config.toml
dataset = "simulated grey scan slices of phantoms with and without marks"
arch = "uvit"
objective = "epsilon"
hidden_act = "gelu"
momentum = 0.9
max_grad_norm = 5.0
Rows from block 3 of the denoiser of a small text-conditioned image diffusion model, named by matrix and row number. Rows with one number belong to one neuron. Each number is 50 + 10 x the weight over its row's rms, rounded and kept within 0 to 99. All counts start at 0.
After each neuron's rows are labels from the 100 images, of 14848 (inputs lightly noised), where the neuron reaches its highest value: "lies over" is the class under the peak; "strongest on" is what is common among them. Only what is clearly more common there than usual is listed. The data: simulated grey scan slices of phantoms with and without marks. In brackets: how many of the 100, against the usual share in percent.
# fc1: MLP up (model.blocks.3.mlp.fc1.weight, 384x128), inputs 0-127
# fc2: MLP down (model.blocks.3.mlp.fc2.weight, 128x384, transposed), outputs 0-127

fc1.32:43 35 60 61 42 45 39 37 38 48 38 48 46 39 50 43 60 43 52 50 42 50 33 52 48 75 70 37 54 37 54 41 28 59 69 48 56 54 55 59 54 52 61 51 56 46 39 39 44 48 49 31 48 34 55 40 59 68 24 43 53 39 40 38 46 67 57 49 67 45 43 60 43 29 50 45 43 46 36 55 55 47 26 55 44 27 64 55 36 43 61 53 42 49 45 62 52 49 60 48 44 48 54 50 41 37 39 60 58 39 36 42 50 36 32 44 51 56 47 51 50 52 57 45 47 50 66 49
fc2.32:53 53 70 48 60 54 53 51 53 45 57 42 58 46 50 60 40 47 59 59 42 50 48 48 43 41 50 51 58 63 41 49 34 44 30 53 52 56 46 44 39 41 62 55 39 41 35 32 47 62 55 51 38 28 33 58 44 48 47 60 56 48 52 68 47 40 70 49 53 66 37 30 61 70 38 54 40 45 62 44 31 47 56 62 41 57 49 49 47 41 52 74 50 55 41 44 41 46 43 49 56 54 41 54 53 56 39 53 33 54 52 45 31 56 46 51 50 43 23 45 55 41 55 51 56 14 30 50
lies over: bone (57 vs 2.3)
strongest on: head (96 vs 25.4)

fc1.116:62 49 45 44 35 49 62 47 55 57 51 55 44 39 59 53 67 33 53 52 39 50 50 34 34 35 62 40 39 37 48 58 39 38 53 46 45 68 45 45 39 44 66 48 50 48 47 52 55 42 46 37 36 46 61 60 54 56 37 55 55 59 50 51 56 41 50 66 32 50 31 45 51 40 53 33 47 37 50 58 40 64 40 51 63 72 23 45 45 43 69 71 40 51 52 61 58 67 55 34 46 42 51 42 78 43 55 51 44 49 61 53 46 49 60 66 50 38 67 53 58 57 44 52 47 63 45 55
fc2.116:36 60 55 55 57 53 66 51 59 45 43 55 49 50 46 42 64 66 45 49 46 40 52 46 49 62 47 60 54 54 48 41 39 35 58 48 35 55 46 47 53 66 50 34 59 61 74 43 50 47 53 42 57 55 42 47 59 46 36 67 63 35 39 54 51 59 53 39 55 22 63 62 67 37 52 61 52 70 55 40 49 50 50 58 52 53 57 51 59 52 39 37 51 54 75 52 30 42 44 45 35 56 50 57 39 39 62 61 38 49 26 41 62 54 38 32 59 58 50 32 50 51 61 46 58 31 52 42
lies over: mark (32 vs 0.2); lung or cavity (30 vs 6.4)
strongest on: bright spot (68 vs 16.4); chest (55 vs 24.9)

fc1.23:61 44 48 53 54 55 35 55 48 53 63 33 37 60 46 53 60 53 34 78 54 56 34 48 50 22 37 57 69 53 55 58 61 54 61 61 57 39 48 42 55 43 34 66 31 47 40 35 50 46 65 43 47 56 65 63 58 39 58 59 23 49 47 61 52 59 56 41 45 51 44 50 35 43 68 42 59 51 57 47 52 36 47 44 39 40 47 42 45 56 48 52 36 59 50 54 50 52 46 42 52 48 55 52 59 64 55 57 56 48 38 67 56 71 32 58 64 64 46 54 44 70 42 38 53 51 44 50
fc2.23:37 47 46 51 45 45 54 53 44 53 48 60 54 45 46 39 58 59 70 43 48 34 68 52 43 68 53 60 42 49 52 43 38 42 40 44 44 64 51 51 43 57 66 54 65 49 46 64 39 65 37 64 59 32 49 40 25 60 25 55 71 46 56 45 53 60 47 61 62 47 54 54 65 53 41 54 27 59 47 53 58 59 47 46 53 55 39 50 51 57 61 56 62 45 36 47 32 57 46 50 41 47 38 57 43 49 52 55 39 49 79 42 52 43 76 53 31 32 59 45 60 44 44 54 54 43 48 36
lies over: air (91 vs 57)
strongest on: belly (87 vs 25.4); low contrast (69 vs 25.2)

fc1.301:37 45 55 46 49 67 45 53 42 53 49 47 37 53 61 31 55 46 48 50 52 38 56 48 44 39 49 43 28 38 51 46 34 45 57 44 24 57 53 55 63 40 39 52 61 53 50 37 62 45 54 41 41 57 58 74 51 46 26 37 49 56 45 47 39 49 79 39 53 36 33 55 45 67 45 62 43 56 32 47 47 54 56 57 37 42 56 46 53 50 59 49 47 59 32 61 45 47 43 50 50 32 47 45 34 42 41 39 29 38 45 40 54 54 46 51 52 42 57 38 61 31 43 39 46 49 34 69
fc2.301:55 55 51 73 53 47 56 58 58 39 40 61 54 57 74 60 52 57 56 57 52 48 47 58 40 56 56 56 48 64 45 38 73 63 46 60 50 28 37 56 45 63 59 57 39 50 42 50 13 43 55 49 29 48 54 49 61 49 57 55 53 54 61 63 47 51 47 55 57 55 50 60 40 38 44 49 64 45 63 38 59 49 58 52 61 59 51 51 49 51 56 62 63 35 64 24 54 40 40 51 34 65 51 46 58 49 63 48 60 63 55 48 35 29 43 42 37 67 54 52 47 56 52 59 47 62 48 44
lies over: soft tissue (66 vs 17.2)
strongest on: chest (99 vs 24.9)

fc1.11:53 62 38 36 44 49 45 53 41 55 44 68 40 41 60 55 49 41 55 42 42 43 50 46 40 41 50 51 70 64 40 42 54 45 43 54 35 44 61 38 49 49 44 65 54 37 49 33 52 42 53 37 42 56 56 59 56 48 48 49 50 41 32 36 47 50 55 60 47 62 47 57 60 31 52 58 29 48 52 54 40 45 46 60 39 60 58 52 31 41 43 51 62 65 43 32 54 51 44 59 36 65 30 44 50 55 38 67 51 36 78 51 53 58 43 52 55 52 59 29 55 53 52 21 38 50 31 42
fc2.11:54 35 55 49 42 49 69 38 44 44 59 32 68 60 27 39 57 59 52 55 45 51 47 53 41 53 55 51 49 59 53 42 51 40 55 43 65 55 33 38 57 47 63 50 68 61 45 60 27 48 53 52 45 57 41 57 64 53 48 41 38 60 54 78 59 54 60 55 54 45 62 28 55 56 59 53 59 52 58 46 52 45 24 52 57 51 61 55 62 53 64 49 41 41 53 34 61 43 62 40 66 44 61 53 46 60 56 59 58 56 31 57 58 49 42 57 33 54 27 58 45 56 31 47 66 48 51 57
lies over: air (97 vs 57)
strongest on: chest (85 vs 24.9)

fc1.351:58 42 30 44 52 52 48 53 61 41 47 41 61 36 39 52 69 51 52 58 44 48 39 42 51 38 53 32 40 60 65 68 59 46 46 54 46 19 48 53 51 54 53 66 53 29 54 62 40 58 44 37 43 61 33 43 47 71 44 33 45 40 53 50 46 65 36 39 43 61 37 61 52 50 52 34 34 49 37 44 33 42 36 47 58 34 46 47 35 51 45 49 48 59 54 53 34 55 54 33 57 37 59 52 34 48 44 33 49 47 37 48 39 42 46 44 50 61 51 40 39 33 40 41 52 49 58 50
fc2.351:52 50 58 43 60 40 50 31 47 27 41 42 42 34 54 54 51 39 29 55 46 38 52 56 45 51 40 48 71 38 32 43 47 41 59 59 62 67 35 33 47 75 37 50 58 66 52 46 70 56 54 54 63 51 54 51 52 32 66 50 50 43 33 68 49 46 53 43 36 56 69 43 48 43 55 55 46 44 63 51 59 40 58 66 40 51 55 53 44 49 49 56 45 44 48 44 59 46 50 25 38 47 47 45 38 52 65 69 61 40 54 35 55 31 56 49 47 38 58 52 56 53 56 55 57 66 41 53
lies over: air (96 vs 57)
strongest on: head (96 vs 25.4)

fc1.256:54 42 69 70 42 49 54 61 48 44 45 49 62 53 42 44 82 46 49 43 49 32 44 56 68 57 29 60 43 62 47 29 47 35 59 48 52 52 41 51 59 51 61 49 39 35 58 55 45 30 53 54 32 41 52 50 70 44 52 42 42 67 41 54 49 58 57 37 52 53 46 51 36 59 39 53 47 47 42 82 44 60 70 50 57 60 49 74 57 41 47 53 54 42 62 46 42 41 44 51 50 55 52 60 41 53 47 44 49 43 32 50 47 36 51 59 48 43 56 43 63 55 51 61 32 59 48 57
fc2.256:23 68 27 47 66 72 50 54 60 52 45 57 38 50 59 52 42 61 44 71 45 49 47 40 74 54 54 57 59 28 47 54 56 64 45 49 51 59 64 52 47 55 44 62 52 52 50 43 64 57 59 50 43 52 37 51 50 46 61 47 67 53 61 41 50 40 38 64 50 46 56 47 48 62 34 40 42 50 66 45 59 46 31 46 40 50 59 32 55 40 60 52 51 61 43 59 44 38 49 54 51 50 40 40 50 60 48 67 50 64 67 36 67 56 62 41 55 30 59 55 55 55 40 36 62 43 52 51
lies over: mark (55 vs 0.2); organ (45 vs 16.9)
strongest on: dark spot (100 vs 16.6); side: left half (74 vs 41.9); low contrast (53 vs 25.2)

fc1.42:45 67 57 37 38 50 60 61 46 39 57 55 62 58 56 47 52 50 36 60 42 51 44 62 69 57 59 35 62 54 46 65 49 43 54 53 64 44 49 49 44 54 51 57 51 36 48 48 58 58 25 42 52 37 38 56 61 52 47 57 49 60 70 50 60 38 36 39 48 75 69 58 53 49 70 52 46 43 40 65 58 52 78 53 41 31 44 38 58 66 42 54 59 59 51 42 35 39 60 55 35 55 47 44 49 46 61 57 45 61 47 38 55 63 49 50 53 39 65 65 39 72 36 51 53 57 47 47
fc2.42:58 44 23 46 50 48 39 48 53 54 55 49 44 47 37 55 43 56 62 53 57 45 52 59 37 51 48 68 45 41 37 54 65 49 45 60 29 44 50 53 60 51 53 54 53 51 51 50 38 41 55 66 50 63 53 51 49 39 51 45 52 54 42 43 51 58 57 65 48 28 46 56 59 55 30 29 54 43 56 51 51 51 40 67 79 59 60 69 43 47 54 59 30 49 48 45 52 53 51 36 58 31 32 42 52 57 46 39 48 36 62 57 49 50 49 52 64 44 30 35 74 28 68 46 45 50 46 64
lies over: organ (47 vs 16.9)
strongest on: low contrast (81 vs 25.2)

fc1.249:37 37 48 47 44 50 42 56 33 37 42 30 30 38 59 36 38 38 54 53 53 66 63 25 53 64 35 47 50 53 64 54 44 46 62 47 52 51 51 57 47 49 65 58 41 33 34 50 53 40 48 72 40 47 39 50 54 50 50 60 57 52 39 40 30 55 50 56 62 40 56 59 37 31 40 43 49 52 50 50 62 50 47 50 51 40 59 29 48 54 64 53 38 57 33 36 48 42 52 26 43 42 52 58 40 32 42 40 45 49 44 45 54 42 52 51 45 45 54 44 50 36 46 47 48 54 19 53
fc2.249:63 67 70 38 54 44 49 54 46 51 56 62 52 58 52 34 47 47 51 47 58 55 41 61 45 55 49 55 43 39 61 58 43 42 58 56 50 39 67 37 51 35 57 44 41 51 44 51 50 31 48 60 36 46 42 62 45 55 57 39 54 38 40 61 39 50 70 42 54 35 56 69 56 39 54 57 51 35 28 53 41 52 68 59 46 53 55 83 34 50 38 49 44 46 43 48 31 48 46 51 54 54 61 47 41 65 40 60 51 58 63 41 41 39 43 53 53 43 24 50 36 55 59 24 46 57 46 57
lies over: bone (61 vs 2.3)
strongest on: limb (92 vs 24.4)

fc1.369:53 31 34 59 48 52 66 40 36 34 44 52 34 39 39 51 41 48 29 62 48 53 42 53 58 37 58 56 55 41 51 42 47 60 48 49 53 54 45 32 64 53 55 53 40 49 45 57 47 38 45 38 54 60 57 42 61 52 42 58 54 56 53 57 41 50 32 62 45 37 48 40 35 54 33 69 42 39 38 59 45 59 50 51 25 58 45 48 58 46 52 66 37 35 48 53 48 49 54 49 50 55 31 59 37 45 59 48 52 56 51 38 38 39 35 53 54 31 43 45 26 39 53 50 49 23 28 37
fc2.369:61 48 46 57 44 42 39 42 54 54 54 49 75 52 60 39 36 44 43 45 49 54 52 43 37 63 44 41 56 47 46 58 47 29 69 56 35 40 68 54 40 60 43 48 52 42 51 42 40 56 56 60 53 47 48 50 57 24 40 53 54 32 41 37 56 47 77 56 55 55 39 52 55 63 59 47 40 60 55 40 58 44 54 53 55 41 55 53 44 40 57 45 45 41 31 39 52 50 43 56 55 40 43 32 56 55 50 46 61 46 55 74 47 69 55 40 54 54 59 58 77 61 44 73 62 63 59 33
lies over: soft tissue (97 vs 17.2)
strongest on: belly (61 vs 25.4)

fc1.302:44 35 64 54 34 29 48 48 52 29 55 38 42 46 30 41 37 49 51 53 30 52 52 39 46 43 38 59 29 42 61 41 57 36 49 51 41 57 41 45 54 45 41 45 60 49 49 48 48 48 55 50 31 28 37 40 39 53 51 42 64 56 50 34 45 36 51 57 56 47 41 38 42 37 44 29 50 50 49 47 48 36 44 33 53 56 52 51 57 46 50 42 33 41 50 49 58 35 49 46 55 59 34 36 39 42 32 42 30 64 39 35 46 37 63 38 50 52 47 45 41 49 32 41 63 53 47 66
fc2.302:53 53 40 47 65 70 61 49 41 27 41 64 46 52 49 43 48 53 62 68 43 45 56 60 52 32 67 45 46 46 26 59 43 40 49 61 56 61 51 35 64 37 54 53 37 53 40 50 60 40 39 60 67 58 70 49 45 44 44 54 45 41 28 62 54 50 50 48 58 44 68 46 67 68 64 58 47 56 50 50 58 48 24 56 42 54 41 50 41 48 37 33 57 46 40 54 66 52 45 63 54 52 38 52 58 54 57 69 44 57 47 49 56 37 47 59 42 53 56 47 69 57 66 54 43 35 59 45
lies over: bone (60 vs 2.3)
strongest on: limb (68 vs 24.4); crack in bone (37 vs 16.1)

fc1.335:52 55 50 63 56 48 52 52 41 53 47 43 42 45 62 63 46 46 73 18 55 36 53 55 59 38 33 57 49 68 54 51 49 63 42 48 64 56 60 39 59 46 63 56 67 60 50 26 66 53 39 42 34 58 42 30 45 67 47 44 48 54 58 35 37 36 60 57 62 63 48 57 39 52 66 44 40 45 40 67 48 46 55 69 54 53 62 51 51 48 49 42 55 66 51 37 49 70 54 35 54 52 58 45 43 55 50 66 31 45 52 51 39 60 55 37 50 55 61 38 53 40 53 51 51 61 49 47
fc2.335:47 50 48 52 32 53 54 42 41 40 50 43 69 52 39 44 49 57 44 61 55 56 56 50 37 73 61 46 47 34 54 40 40 37 56 46 58 43 64 58 62 60 53 64 39 45 43 71 36 38 56 48 46 45 58 69 38 50 50 36 33 65 52 59 64 43 48 45 45 45 64 45 67 47 42 45 49 40 53 56 55 51 42 29 29 33 40 44 32 62 64 54 57 55 41 43 40 22 57 65 41 58 28 40 53 48 50 51 60 52 47 53 43 56 49 48 65 49 59 47 67 44 53 68 55 45 57 50
lies over: air (96 vs 57)
strongest on: head (100 vs 25.4); low contrast (52 vs 25.2)

fc1.247:45 59 53 62 40 34 39 58 31 59 47 39 52 53 59 49 43 52 62 41 64 45 53 60 50 61 50 56 40 54 45 57 64 51 60 38 33 54 58 56 22 55 56 53 53 42 43 30 35 33 47 65 48 53 48 47 52 45 47 67 72 46 34 47 50 67 50 54 61 36 52 46 53 39 58 44 35 49 66 43 35 60 49 31 62 46 42 49 38 45 46 58 52 34 57 55 47 53 47 54 40 49 43 56 49 45 66 39 38 40 39 38 42 47 30 63 63 55 57 59 29 44 38 57 28 42 42 56
fc2.247:54 68 40 66 65 67 61 36 43 45 28 63 53 25 41 64 56 32 41 60 42 55 51 46 48 47 42 56 50 54 55 40 39 48 51 44 46 43 60 42 63 54 54 43 47 59 67 52 59 45 47 36 54 53 42 42 54 50 46 34 45 47 42 48 50 48 57 32 40 58 45 36 55 55 54 54 65 68 51 60 66 49 46 53 52 43 73 34 43 54 57 51 65 75 46 49 49 50 62 46 58 49 59 50 45 74 64 50 56 52 64 43 26 40 53 59 49 52 37 58 48 47 54 45 70 52 61 38
lies over: organ (63 vs 16.9)
strongest on: dark spot (79 vs 16.6); head (54 vs 25.4)

fc1.150:54 53 54 75 40 30 60 62 48 39 51 41 38 63 54 52 51 56 46 38 49 34 47 65 41 48 45 51 69 41 59 42 76 44 52 44 43 40 46 64 47 52 57 42 40 43 46 51 47 54 51 58 51 58 37 55 53 46 42 52 53 36 61 55 43 55 48 23 54 45 46 51 63 31 52 32 39 56 78 54 49 65 51 45 41 39 54 65 40 62 42 38 54 51 43 38 37 53 42 72 46 50 48 31 48 42 52 35 46 43 24 42 40 28 43 50 51 58 50 51 54 40 43 56 48 53 40 48
fc2.150:42 40 51 41 52 69 40 56 59 42 38 57 52 47 70 69 71 47 63 43 47 59 33 45 46 53 55 59 45 56 43 43 46 52 79 51 63 63 52 48 50 65 55 53 42 52 31 42 34 40 64 59 37 41 40 41 61 42 30 47 58 45 42 40 69 59 68 30 42 59 31 41 52 41 45 55 46 55 58 57 60 42 40 49 59 50 53 44 38 52 56 27 50 63 60 41 48 48 33 44 41 46 61 56 55 65 41 60 54 52 47 48 59 43 33 56 60 48 28 50 56 59 52 44 50 50 49 48
lies over: mark (74 vs 0.2)
strongest on: dark spot (100 vs 16.6); side: left half (67 vs 41.9)

fc1.319:48 28 47 42 45 62 37 34 54 53 48 42 71 65 44 68 32 57 47 44 50 46 30 55 46 44 42 54 44 43 45 50 42 57 48 46 33 46 54 54 53 54 54 56 56 47 63 44 47 45 58 42 47 46 46 35 41 27 45 61 40 55 44 68 30 57 65 56 60 19 51 75 40 49 43 42 42 40 38 43 45 59 55 39 31 52 39 47 28 45 36 54 46 47 53 60 52 54 44 51 50 48 55 40 42 43 62 40 43 56 48 43 53 40 46 68 47 37 40 48 42 24 46 40 43 50 36 50
fc2.319:45 46 60 77 51 27 53 59 61 58 29 53 18 55 50 46 58 30 37 64 51 71 53 54 60 50 62 62 44 54 47 47 55 36 53 63 54 43 34 40 49 68 46 32 51 53 42 69 58 38 45 47 56 42 46 65 52 78 61 64 58 54 52 50 51 46 64 43 37 54 69 45 63 55 39 52 61 54 41 52 45 49 35 58 48 48 52 33 65 49 45 48 37 55 42 48 40 52 63 56 50 46 55 45 51 48 43 58 44 54 47 48 51 40 44 44 54 68 53 43 60 64 43 39 40 48 54 50
lies over: lung or cavity (59 vs 6.4)
strongest on: head (100 vs 25.4)

fc1.303:49 54 55 54 55 60 66 53 48 63 40 55 49 40 69 40 48 51 60 51 50 61 37 44 54 45 57 59 44 55 51 43 59 42 43 62 68 67 42 50 51 53 46 59 59 66 65 51 48 54 44 55 54 52 57 43 46 32 49 32 56 63 54 57 44 35 46 54 63 47 47 30 50 58 71 46 30 56 36 63 40 42 19 49 68 51 46 45 47 59 64 50 46 73 61 32 56 54 59 70 54 42 58 54 42 70 52 56 58 46 36 54 44 45 55 50 29 69 66 54 40 61 55 55 48 64 41 49
fc2.303:45 39 48 65 50 51 40 30 56 43 42 55 60 42 40 52 51 48 36 48 52 61 53 49 52 65 38 33 54 45 53 59 56 59 51 32 48 45 72 52 41 47 33 47 33 41 36 46 43 45 52 60 49 50 47 42 41 55 43 72 32 43 50 53 50 53 53 43 44 50 48 64 50 52 37 47 65 45 46 38 50 77 81 46 60 42 38 49 51 52 34 55 66 30 52 59 56 57 52 32 40 55 43 49 63 46 45 31 51 55 66 46 65 48 43 38 64 47 36 43 43 45 41 47 36 35 34 44
lies over: organ (64 vs 16.9); lung or cavity (25 vs 6.4)
strongest on: bright spot (61 vs 16.4)

fc1.268:29 57 45 57 39 46 59 52 43 43 52 42 37 44 46 56 47 45 46 54 54 33 68 44 64 34 47 50 53 39 59 48 45 41 51 30 48 53 65 51 40 31 31 49 51 45 49 49 67 41 53 40 44 57 53 51 54 50 34 45 39 50 47 47 48 41 57 37 38 48 37 65 31 39 36 38 49 48 49 39 42 44 54 46 34 46 61 40 44 39 57 49 30 51 28 44 42 46 39 37 29 24 29 45 51 57 41 49 36 46 51 40 51 57 47 28 38 50 44 54 65 51 48 45 31 43 61 60
fc2.268:47 46 42 67 52 59 29 51 56 55 43 50 43 59 54 56 52 49 53 38 47 52 34 44 21 68 45 31 46 42 39 49 61 59 55 59 57 47 24 57 72 49 63 55 49 54 51 50 41 42 43 51 38 55 53 51 39 51 59 51 41 65 65 59 41 37 55 51 49 67 58 57 55 37 43 54 51 59 61 60 47 48 61 81 59 48 65 62 43 38 42 45 63 44 56 46 48 52 57 54 44 65 64 60 59 53 54 35 63 52 33 44 59 60 52 57 41 55 61 46 43 73 40 55 39 60 45 39
lies over: bone (72 vs 2.3)
strongest on: limb (80 vs 24.4)

fc1.170:54 54 51 45 49 44 48 42 45 64 47 46 54 41 56 37 44 27 45 57 67 51 63 46 36 24 46 49 43 36 34 35 53 52 43 46 59 42 60 25 50 56 62 40 60 54 58 68 63 42 40 59 55 49 32 59 56 45 55 42 49 52 57 37 40 38 59 51 34 35 38 41 55 38 32 47 44 69 41 59 46 37 47 52 35 50 58 41 41 41 42 50 57 50 43 54 40 56 47 51 64 37 50 60 55 54 31 52 50 39 58 57 55 38 56 59 39 46 54 54 63 31 35 39 47 30 70 40
fc2.170:33 60 48 63 64 68 51 30 51 65 51 37 48 48 37 45 47 58 54 48 52 44 60 44 46 53 62 74 46 60 53 46 34 49 63 56 66 61 41 50 61 36 61 70 54 67 51 52 50 56 35 46 45 57 39 49 53 46 46 46 52 53 44 60 47 53 57 50 52 61 49 62 54 52 36 38 45 45 54 40 51 52 45 49 36 39 52 45 55 56 57 66 54 83 43 53 48 37 30 37 33 45 45 37 60 47 51 41 45 33 54 27 35 59 61 54 49 52 59 46 71 31 55 44 50 59 53 63
lies over: lung or cavity (44 vs 6.4); mark (35 vs 0.2)
strongest on: bright spot (90 vs 16.4); chest (63 vs 24.9)

fc1.83:34 30 50 51 54 49 56 46 55 51 59 49 43 55 36 45 41 63 53 57 37 49 38 39 42 46 47 42 54 39 34 49 37 42 48 42 37 39 49 57 32 39 47 42 29 40 46 48 51 37 59 38 54 40 46 42 59 52 52 45 33 47 49 44 45 48 47 57 41 47 49 53 27 42 40 37 47 30 59 51 59 50 46 46 45 37 33 42 36 43 54 39 30 33 58 55 44 34 44 39 47 40 43 44 61 12 47 51 50 54 40 23 41 48 39 49 43 47 26 54 49 48 37 43 54 42 55 52
fc2.83:47 36 48 54 32 46 60 30 48 51 62 46 50 47 49 62 52 45 49 60 55 44 68 29 64 45 56 47 52 60 63 60 56 61 36 45 53 53 62 54 47 46 35 46 51 51 46 52 45 50 46 56 46 44 38 52 39 42 40 60 51 62 65 46 59 25 37 41 41 52 47 35 57 52 43 57 52 53 60 44 35 45 44 69 37 52 42 40 69 42 40 38 45 57 39 57 60 56 58 61 38 28 67 49 45 26 53 50 59 39 63 41 43 46 35 40 45 69 50 52 42 37 34 54 23 45 57 56
lies over: bone (65 vs 2.3)
strongest on: limb (76 vs 24.4)

fc1.31:53 51 57 50 43 45 56 37 52 55 48 35 45 53 40 79 48 43 43 42 48 43 46 61 40 74 45 68 36 61 57 62 34 55 47 64 51 41 51 43 45 56 34 47 53 43 36 55 54 56 52 44 53 44 35 69 40 41 52 50 45 69 50 34 34 63 54 42 45 56 47 48 58 45 45 47 43 42 59 75 38 41 39 44 45 54 34 24 54 50 47 36 61 53 41 60 46 52 49 30 49 45 50 23 38 42 47 70 48 60 58 43 53 39 41 55 40 60 58 63 54 40 57 52 57 63 47 39
fc2.31:54 37 46 58 52 59 48 61 52 48 63 59 59 47 53 27 53 59 41 54 51 43 50 38 59 33 54 39 58 34 54 59 75 52 52 57 52 59 55 53 41 44 64 61 41 46 58 49 35 49 59 51 57 53 65 36 67 49 52 54 43 20 58 49 75 43 46 56 46 34 52 37 56 52 58 52 49 62 38 35 50 52 52 55 58 50 53 62 41 66 60 62 49 44 48 58 39 69 46 71 52 37 32 77 42 57 53 32 50 42 49 50 41 62 46 48 58 52 66 29 49 49 47 50 39 43 54 52
lies over: air (98 vs 57)
strongest on: low contrast (78 vs 25.2); belly (61 vs 25.4)

fc1.263:35 45 39 52 44 47 53 67 41 41 53 77 42 26 45 55 40 41 56 48 62 38 60 55 55 44 40 56 41 65 62 61 26 51 61 56 51 51 40 59 47 43 44 46 30 65 64 34 49 27 57 58 43 34 60 37 48 41 40 56 57 50 59 50 37 49 44 52 45 40 31 56 33 57 67 54 48 39 64 53 34 63 60 60 55 52 64 61 41 50 53 58 61 46 62 61 50 42 46 62 47 53 33 37 42 57 38 32 47 51 59 49 42 34 47 47 48 47 51 48 43 47 46 44 46 58 39 59
fc2.263:36 65 42 49 56 51 41 46 32 52 44 27 51 70 59 25 60 53 56 53 58 47 60 49 41 61 36 62 42 47 51 49 74 73 42 49 41 56 45 51 68 66 52 58 58 45 39 62 41 68 47 51 53 67 41 44 48 55 55 50 55 51 57 39 54 46 56 39 56 42 49 33 61 54 31 59 36 53 34 61 56 52 39 47 42 61 47 58 73 51 55 45 42 59 36 49 48 48 46 42 56 61 50 53 54 45 38 59 43 50 34 61 42 55 39 54 65 52 44 44 55 36 51 62 35 61 74 49
lies over: lung or cavity (66 vs 6.4)
strongest on: chest (95 vs 24.9)

fc1.134:45 48 49 57 60 41 41 44 51 41 41 42 42 33 56 50 57 63 54 72 44 54 62 54 57 50 29 41 49 58 46 51 47 37 38 40 51 46 41 46 63 55 46 48 54 44 51 52 51 48 67 36 34 40 38 54 32 54 50 55 50 47 39 42 30 35 42 34 37 49 53 45 33 57 40 43 59 41 53 46 44 62 48 44 28 33 36 51 38 40 37 61 66 47 40 33 31 46 37 34 44 62 44 48 44 59 31 44 54 47 49 41 40 34 39 50 47 45 43 30 46 43 40 47 42 50 24 43
fc2.134:30 55 39 28 54 68 59 42 54 41 52 43 56 50 45 54 51 34 47 53 45 49 42 68 33 63 55 61 62 45 29 68 43 51 43 57 50 38 53 57 50 54 50 44 31 28 55 56 52 31 48 60 53 55 61 30 65 73 63 61 34 45 64 57 74 66 57 47 49 44 51 40 44 47 63 52 30 48 42 35 51 43 56 56 56 51 43 47 49 45 65 53 55 38 40 43 56 36 55 53 47 41 49 59 47 41 53 43 52 53 54 41 30 32 60 50 58 56 56 56 53 46 40 50 52 36 40 58
lies over: lung or cavity (65 vs 6.4)
strongest on: chest (75 vs 24.9)

fc1.138:40 42 40 58 55 20 56 56 45 56 51 43 42 48 67 36 59 52 58 57 58 58 64 56 39 63 27 45 45 55 62 42 38 50 58 46 42 70 49 38 52 51 69 48 44 40 41 42 41 51 53 47 25 62 43 52 59 43 51 59 58 51 45 37 33 55 71 34 51 44 42 66 49 45 58 60 57 45 52 37 43 46 54 50 43 52 62 53 45 36 55 63 39 33 52 68 49 47 53 67 44 46 44 28 60 64 41 44 43 39 41 27 40 40 59 55 44 47 51 63 55 49 48 40 55 61 41 65
fc2.138:73 65 68 55 57 51 21 27 49 55 51 47 50 52 35 49 44 58 49 44 56 51 47 38 51 53 61 40 53 59 53 51 65 57 44 49 59 46 49 58 51 62 41 49 41 47 55 58 57 66 31 51 65 59 59 46 31 59 47 36 67 43 66 46 56 39 31 63 50 40 52 32 49 58 60 51 42 66 45 62 41 47 45 48 69 40 61 51 49 46 45 45 50 53 56 44 72 47 52 49 64 51 57 65 57 61 39 46 42 47 51 69 42 43 37 50 67 37 57 43 55 56 34 55 39 62 42 31
lies over: soft tissue (75 vs 17.2)
strongest on: chest (97 vs 24.9)